A small image classifier, trained from scratch: norm layernorm, activation relu.
Rows from block 5 of a small image classifier, named by matrix and row number. Rows with one number belong to one neuron. Each number is 128 + 24 x the weight over its row's rms, rounded and kept within 0 to 255. All counts start at 0. Numbers have three digits each.
Before each neuron's rows are labels from the 100 images, of 14976, where the neuron reaches its highest value: "responds to" is what is common among them. Only what is clearly more common there than usual is listed. The data: rendered landscapes of hills, water and sky. In brackets: how many of the 100.
# fc1: MLP up (model.blocks.5.mlp.fc1.weight, 1536x384), inputs 220-274
# fc2: MLP down (model.blocks.5.mlp.fc2.weight, 384x1536, transposed), outputs 220-274

responds to: dark volcanic rock (66)
fc1.218:160152150143177076116117129128070088157124109133148116122122125141099166135112143156130152118132144136109166147127078140104149133157150084107150110190164078128135111
fc2.218:121136114153092105178118119113176119141084140138124122129142143143168179109117130112171077100125145141114122105112121171137144089127158128126153123118148117122132102

responds to: terraced slopes (61)
fc1.168:087124080136090075128143121102162150101122140149146157107145138168135101104152135106104083102140125130149123088112127127160158107144103131137102146076146132126144138
fc2.168:139127113142120127149145146137125133125153124103143120172156097110127154118144120093138118107112161120147108088107124113120114119125075115141131127097102105101115161

responds to: dark volcanic rock (62)
fc1.728:146133116094158115082143139128127142164081140136092102148148152117105116115135132138142154122191146118100110087119143159130112180056131156138077132136138158095211121
fc2.728:139135098103128100132127172095145124150092096118114121138127148153147103133156078147098112131130122141147114102084128097142128106127093121101095131099115171125133120

responds to: red mesas (75); overcast (56)
fc1.469:152112118137150118109131099136190168100121136126162149083105142149122146106153090137130086108104142139161127118127171124153148146132102151135124144114152136170126122
fc2.469:114135117142173137110116120111108104138154095124112137126119135119126099149137136125132142151138110110152162090132100119116123110137115163154087144089099112124124096

responds to: purple alien crags (82); fog (65); overcast (61)
fc1.433:138118138125120125140110149075115121142109112124135129155114104122080118148131111109152153129161091129097152144121097171124143106113106136144136133065157097118139156
fc2.433:121101141125142115152128109087088088116140118130148115129133125108114095077115137116077130143097116146123055169129135105062131159120118137116116103141113125135104131

responds to: water: dry (100); desert dunes (96); clouds (95); overcast (86)
fc1.739:181144095161124177151139097143124127129111135128097131148126133134140096119115131037161131093079148158132084137122130142125125175101120116157106139085109162086110093
fc2.739:114132151156156175155125141122117156104129142101132089122072101171164140118134101123138109120140114127125086130135130118134133116125083156090121131166165097175128115

responds to: dark volcanic rock (51)
fc1.376:165124116127071134164151151095168121133117113115123107130161158145105121119151123130130135126122101103148146141104115110135119095139156140134144117097142119160137118
fc2.376:143157102120117145123114136128126145124123107155166117139147196151143155090109133111082130071118149161117139132118138146167148141107138123117115158127113125148209145

responds to: sunset (100); desert dunes (68); sun or moon in view (32)
fc1.267:130129140119154151133145157149081107134127130088102133131130109117149135177142122159100145138156118101145135125150119113121141118142142125102103162143100109166114134
fc2.267:124104094107155125183100099102126159140092104131168104116103132148120105110149124140127153130160152099128102149099155129105143130133126104099103122123187132129066107

responds to: terraced slopes (64); sunset (57); snowy peaks (32)
fc1.84:111104153154131111114181094124107140152119113142120163131140100166156108110109137109110165052144120150113142146161098159147140155135134132062070147112120064127128142
fc2.84:111127145104145097120131116117179104105184139116105148119088108145142138140176105090132143110103137139154148119130154198140154130131121116170177133146126082088164115

responds to: overcast (58); desert dunes (39)
fc1.421:101110152131087086138093151129122112098100154128140128104137168142146165086158141141118114133129097165103100170130127143156124130087110138095146129138128092118153109
fc2.421:133132140146133114093108071128128103100127124144117074137088095167115127123112148120134125095125107121063084154128121180154109089126110141081107157112111097138099136

responds to: water: dry (93); fog (88); green hills (35)
fc1.363:100100095142116128141129154170113145142120091128142111124142111174095129161127129132159146117130111139074141167095095150133079128120145105121162177082125092086085110
fc2.363:100211131128118168155102148101088113124134132097099119110118085092098146122136097161084105110114113147150109144151171159122113123143163131136122137098115143137112133

responds to: terraced slopes (78)
fc1.153:116088118111127152143142181118073130126132130161147187154093121101131178115142144161127149081168115120138124148162112118120149135134128125112100125118104109122189100
fc2.153:158119114104117131131147142140152127142163134084150109107116125161132104121087086136172162104139128129138111119112125133127091129150062108115115138142120171123112115

responds to: dark volcanic rock (82); fog (74); water: water (72); noon (53)
fc1.747:129121121165134140087108116120154138149135146122133136131109095125143098113119142106149104136138105115110092150135127120121129164144140152109136131110134086150127122
fc2.747:146112190180131150131097146154121135102138125153123101129135132140119134101127127138113128137164107113124127127142099137154134146105139106109108146153130128106057132

responds to: desert dunes (77); noon (75)
fc1.339:165136174116179140146139127117116138125125128133160112153118103167123133150098063172088137094144116119145129105118111146158113146127124118113136144091085125121139105
fc2.339:132182175079118149126149129126132141132122124107128131092137139157158150135167109106095101093122120126113102139141126158147124078122106112141165116114153124105158128

responds to: dark volcanic rock (90); overcast (58)
fc1.109:090131169131101174162113135105093119150128125098108123122117145116132179160144131115141129131122160145134152134126126152127167117131103067157119106113094127151133163
fc2.109:118119154123134142149141103160138113163146142172096135131129129133154129116123161122137115166127177103143114125108101150104129134126115109144126188096130104115096136

responds to: terraced slopes (53)
fc1.682:121102129088122154121139110117099094100106066132119112141149121125155109142124148124149155106162110133125139159158128124155164119127104116164108144068102107154129188
fc2.682:134126107106092093135105099146167120091165123142133127176114102148142131074143158158114125098136107114097178095164122132152147116147140157133156142152119157152125127

responds to: desert dunes (75)
fc1.456:131128117192072123117125130113144149139107095118100142104144096178130099157137113125129106112137078156145089111106132075096140145108100094132153160134103118137108136
fc2.456:129128127092161107125111144145091123137118142145139114090158152115104134145134108108127118162127118146154043123102096103158137098150095156138141098143113111145082130

responds to: red mesas (58); night (58); terraced slopes (39)
fc1.615:111143117116099135200120103094117123134128086164111138169072121157136131146137075098130144108126146153122118151153187107143107117114128155087104130132127122169128132
fc2.615:102124130119170113121140179142110100127151106149154128160133169123146144115142142103146139102167102143121111149179107135115148100118127157106140102123091147134130097

responds to: red mesas (65)
fc1.417:115155117124110143153108136159165132129110154106114123109167138120081156133121169050075105144123113134140084160174142151156175154132142106172152204116128135124109117
fc2.417:120127130101122074127117128135151105117126129115091106129083143118144184130156105122123102125122125093119139155147152168126133134088122125129145096129127098125091119

responds to: dark volcanic rock (95); night (53)
fc1.268:166090145150144125156156107155172191131117122191123132163122175086129100120118138162032121140175135110138163092131123091113120147119175106143165147134117182167138137
fc2.268:102079113146100135088145105151138123109151086115132146132152156136117129157088049104150130140101175120165175207155180127121101120119110175093164113097118122120145122

responds to: fog (97); water: dry (93); terraced slopes (42)
fc1.2:121122156095108127076161140103128100101123120081119119062126120083145091142111132121148125108150124147135116055118134120131155144149120151137143098129127108143109121
fc2.2:144153078137130125107095159175106121142138133149134116150091141145151130114127155142141154137123097145137118114114095140156120123105097112128100147122100119138137126

responds to: red mesas (66); fog (61)
fc1.231:154128096129132141123126107081118141127102121140153126150173134124142116132119129131120156115166156100111105112118151092126110142162144113129139154123092139116121159
fc2.231:144135147196108128134141110095137147088152112145133115156120113161153159126160098134118140114136129118132103118144105116107114134115104105124118101090151148162125117

responds to: overcast (100)
fc1.191:172094118134173181147140139151121127130132136138131145123130128108142081109119135153114116113141146138135122117135105114135128141117116131151142137130111094105168161
fc2.191:142107125095121136145123153131128143081148112127110142110156148142100080161102142120125106119141148128107109121121138161170121119095094129141135132125129141130143100

responds to: red mesas (56)
fc1.471:137129151105133157156120130128098147154125114132103098136124122105130144132141129162126127153146158123110106123114158155138147145109139145119163191152116155137123116
fc2.471:090099150120157080118141130091167184159121134152190144124127156115129135111070133140171140109133120130143114161170079108112160116124097134122128093167110198118092145

responds to: purple alien crags (80)
fc1.151:119128094130112164106153090120132090072122116079155153134101116136108151117130134122127125097135143089108132123110133096138177096167140122145174124132119135112067095
fc2.151:108094131150128120159111089124109150178129152101108130108131136112136137113133076140136100149131139100146160105130129141128158128129086117125179098141141157141138137

responds to: water (96); snowy peaks (36)
fc1.118:087146098129158120163108133134135168118134155174112130174138118102146117125101131117098137144130166102146198149131125124125133147109141083135120113117126154162129125
fc2.118:098081119140120153140131130088063112130128117148132114153104120115116085105118124152148089124126110135074129117163131118107117182141114175132138127126115100113113149

responds to: terraced slopes (94); night (53)
fc1.591:151137144165113141138155148148128150164114078093126109122105127155126139166123090143116158106128115101107134161149175115100118144153114151098112146115133120146139145
fc2.591:142165153115176101121099154126107171137140108092123154157137150112093141116126143150192138138157116159151140149155146131143116131124116147114120141093130112133088120

responds to: dark volcanic rock (70); overcast (62)
fc1.525:131157156119117123140165122119103167153115116141124123159075126143123131154113117117122128115084140148117117162101114106144154104121152114100130142144096098137145127
fc2.525:109097137095153169145124105120114116146109108123112128128083157095129111154110093146118170101138142120145156153104059082128128162112136148130117147135161088164142099

responds to: desert dunes (86)
fc1.55:133112176137098112164128125088125146080149106147114136129131144111138135145112117127111105143109092145130136125123128183152130101173122166128130132097126072072105150
fc2.55:150160135169141100155121109105137142116126109131109183102108103130149105121101065152130144110130102099109141156146054162075095133138128099171151138114126132161149135

responds to: noon (67); red mesas (55); dark volcanic rock (43)
fc1.467:127105135103150139121133122114102155066114127122131119067146111120121089142157124094108134114110097114152172134107129168171141121105156133164101126175125149109134146
fc2.467:121144128156161116122112132137127160152131098126131149140131113138147120099109117147140117097118148117117161107162109137155127121137133162147090100138110150128145120

responds to: overcast (100); clouds (99)
fc1.607:161112131126146150121128135120173143098149133131129163140132124167099140152113074154100095103146151166105125169124126139158178147159124144145132136158133088085123132
fc2.607:137094105094151121115136118136144168130134117115130132092128186138135094119082170127083140109129109109139126150148125148153090122084111137125127144128126145095093072

responds to: purple alien crags (94); sunset (93); sun or moon in view (38)
fc1.429:067110143141113135131133160124131113134095145154143132126137112154124127122074129137100143163124134148135128127153133146152138127148134119137108134125164115056151171
fc2.429:137112106099139107122125123125099120123124115114135115108118156144126103143160085149162144127083121131121094137155128140112173129084128154127174165164078133110089097

responds to: fog (94); sunset (65)
fc1.434:165125118139146129146141176084174117107116090117138067116112160097114135091129170117098099131132108120141128098128132130145143127106141104094163106116142154117169127
fc2.434:158159135148142140124127118147109102138140122169126119181086118142144121097135119118107150129162115117097091144114132116132154123151120140122126108108095149152137158

responds to: water (73); night (53)
fc1.386:128126125111131162124138156142164125119137105120159110146128065154178156116087108122085123152145135121120191106147134121114117122209126108127161106142165171194140129
fc2.386:158132133154145113111147122148090139118143118092145144104074119126160111149168123138148098122115125147160147116155128103093131116104129151149161100181116123161135110

responds to: sunset (88)
fc1.246:138112140092122144121181099162136133118073144159119147099104129120108121149124138152178148114093117143124120124119123117105136108124147128118102099103153121169109057
fc2.246:157122134164123122135115108112145189109113106125116117121121125101088138132116122192144110092169134147117120161111096120155148181140117124112073129161146144133118140

responds to: noon (61); red mesas (53); dark volcanic rock (36)
fc1.11:124136111118153152154121181135119142111114134151151138124142111093138115113099110119177136167115135112134136124112105095140123175132122137120110153130124107168099123
fc2.11:121131141152120093125112133123153158118136076097118128140144056126145128121108125114140138123144131115178130133128160131089128111113121150154132100105117113077141155

responds to: terraced slopes (81); night (73)
fc1.289:074138140113120132115162144118153101135147123155107096144106152169131167158116093135072152080133151093147132164148123102152131123138100085125107127130113130126105128
fc2.289:115138106141121098135124122071107154140163132070158107096130103092118088133129141131171135110125132151126135118059151131158116154086114143143097097117127148111157120

responds to: desert dunes (95); night (83)
fc1.435:135115116153114097141104098132129154120137106119154087136113145124092144113161113155133105144149101133120094132119170144153099146196097138160122171090139138130125108
fc2.435:196139127148121163146129123121143175169101123111164148116121117160111135117108135119118102122151136125157125129132127121080078129059111166103132171123115122131114138

responds to: desert dunes (95); water (82); overcast (50)
fc1.264:148128131106124109101139135122118128146155170138142170131184151139156133124120157124099098109154116086163137114129146173138127097082138106155086137153150133088128163
fc2.264:123138141144118148129128133143119122150086110100103120129098145080102141140110135112139079134079105136096110133118140125126100133134091156113075139139132119140095120

responds to: terraced slopes (100); high relief (81)
fc1.296:098148100118097124176091108174135090127147138142141094187115131100104105118107101153088118114170106130111156127117129127114107096117184140126127109077061121135132143
fc2.296:125164129111139136141079114124119069096161114151109110151158097133107133103090124138137146121163137115114104122155162135107127113134129116100141107120117142091145144

responds to: red mesas (97); sunset (53)
fc1.578:110143127095126193136131105142163100157107181127097127137107117145104133119135137088074122109096142100122074121144134156145169112122139123155122102150145147159113084
fc2.578:123102142133163109149113150131134077109117115111142125133109103121166107150136110117134118072147139128142168144142126090169127131146101144117153141122099132097107086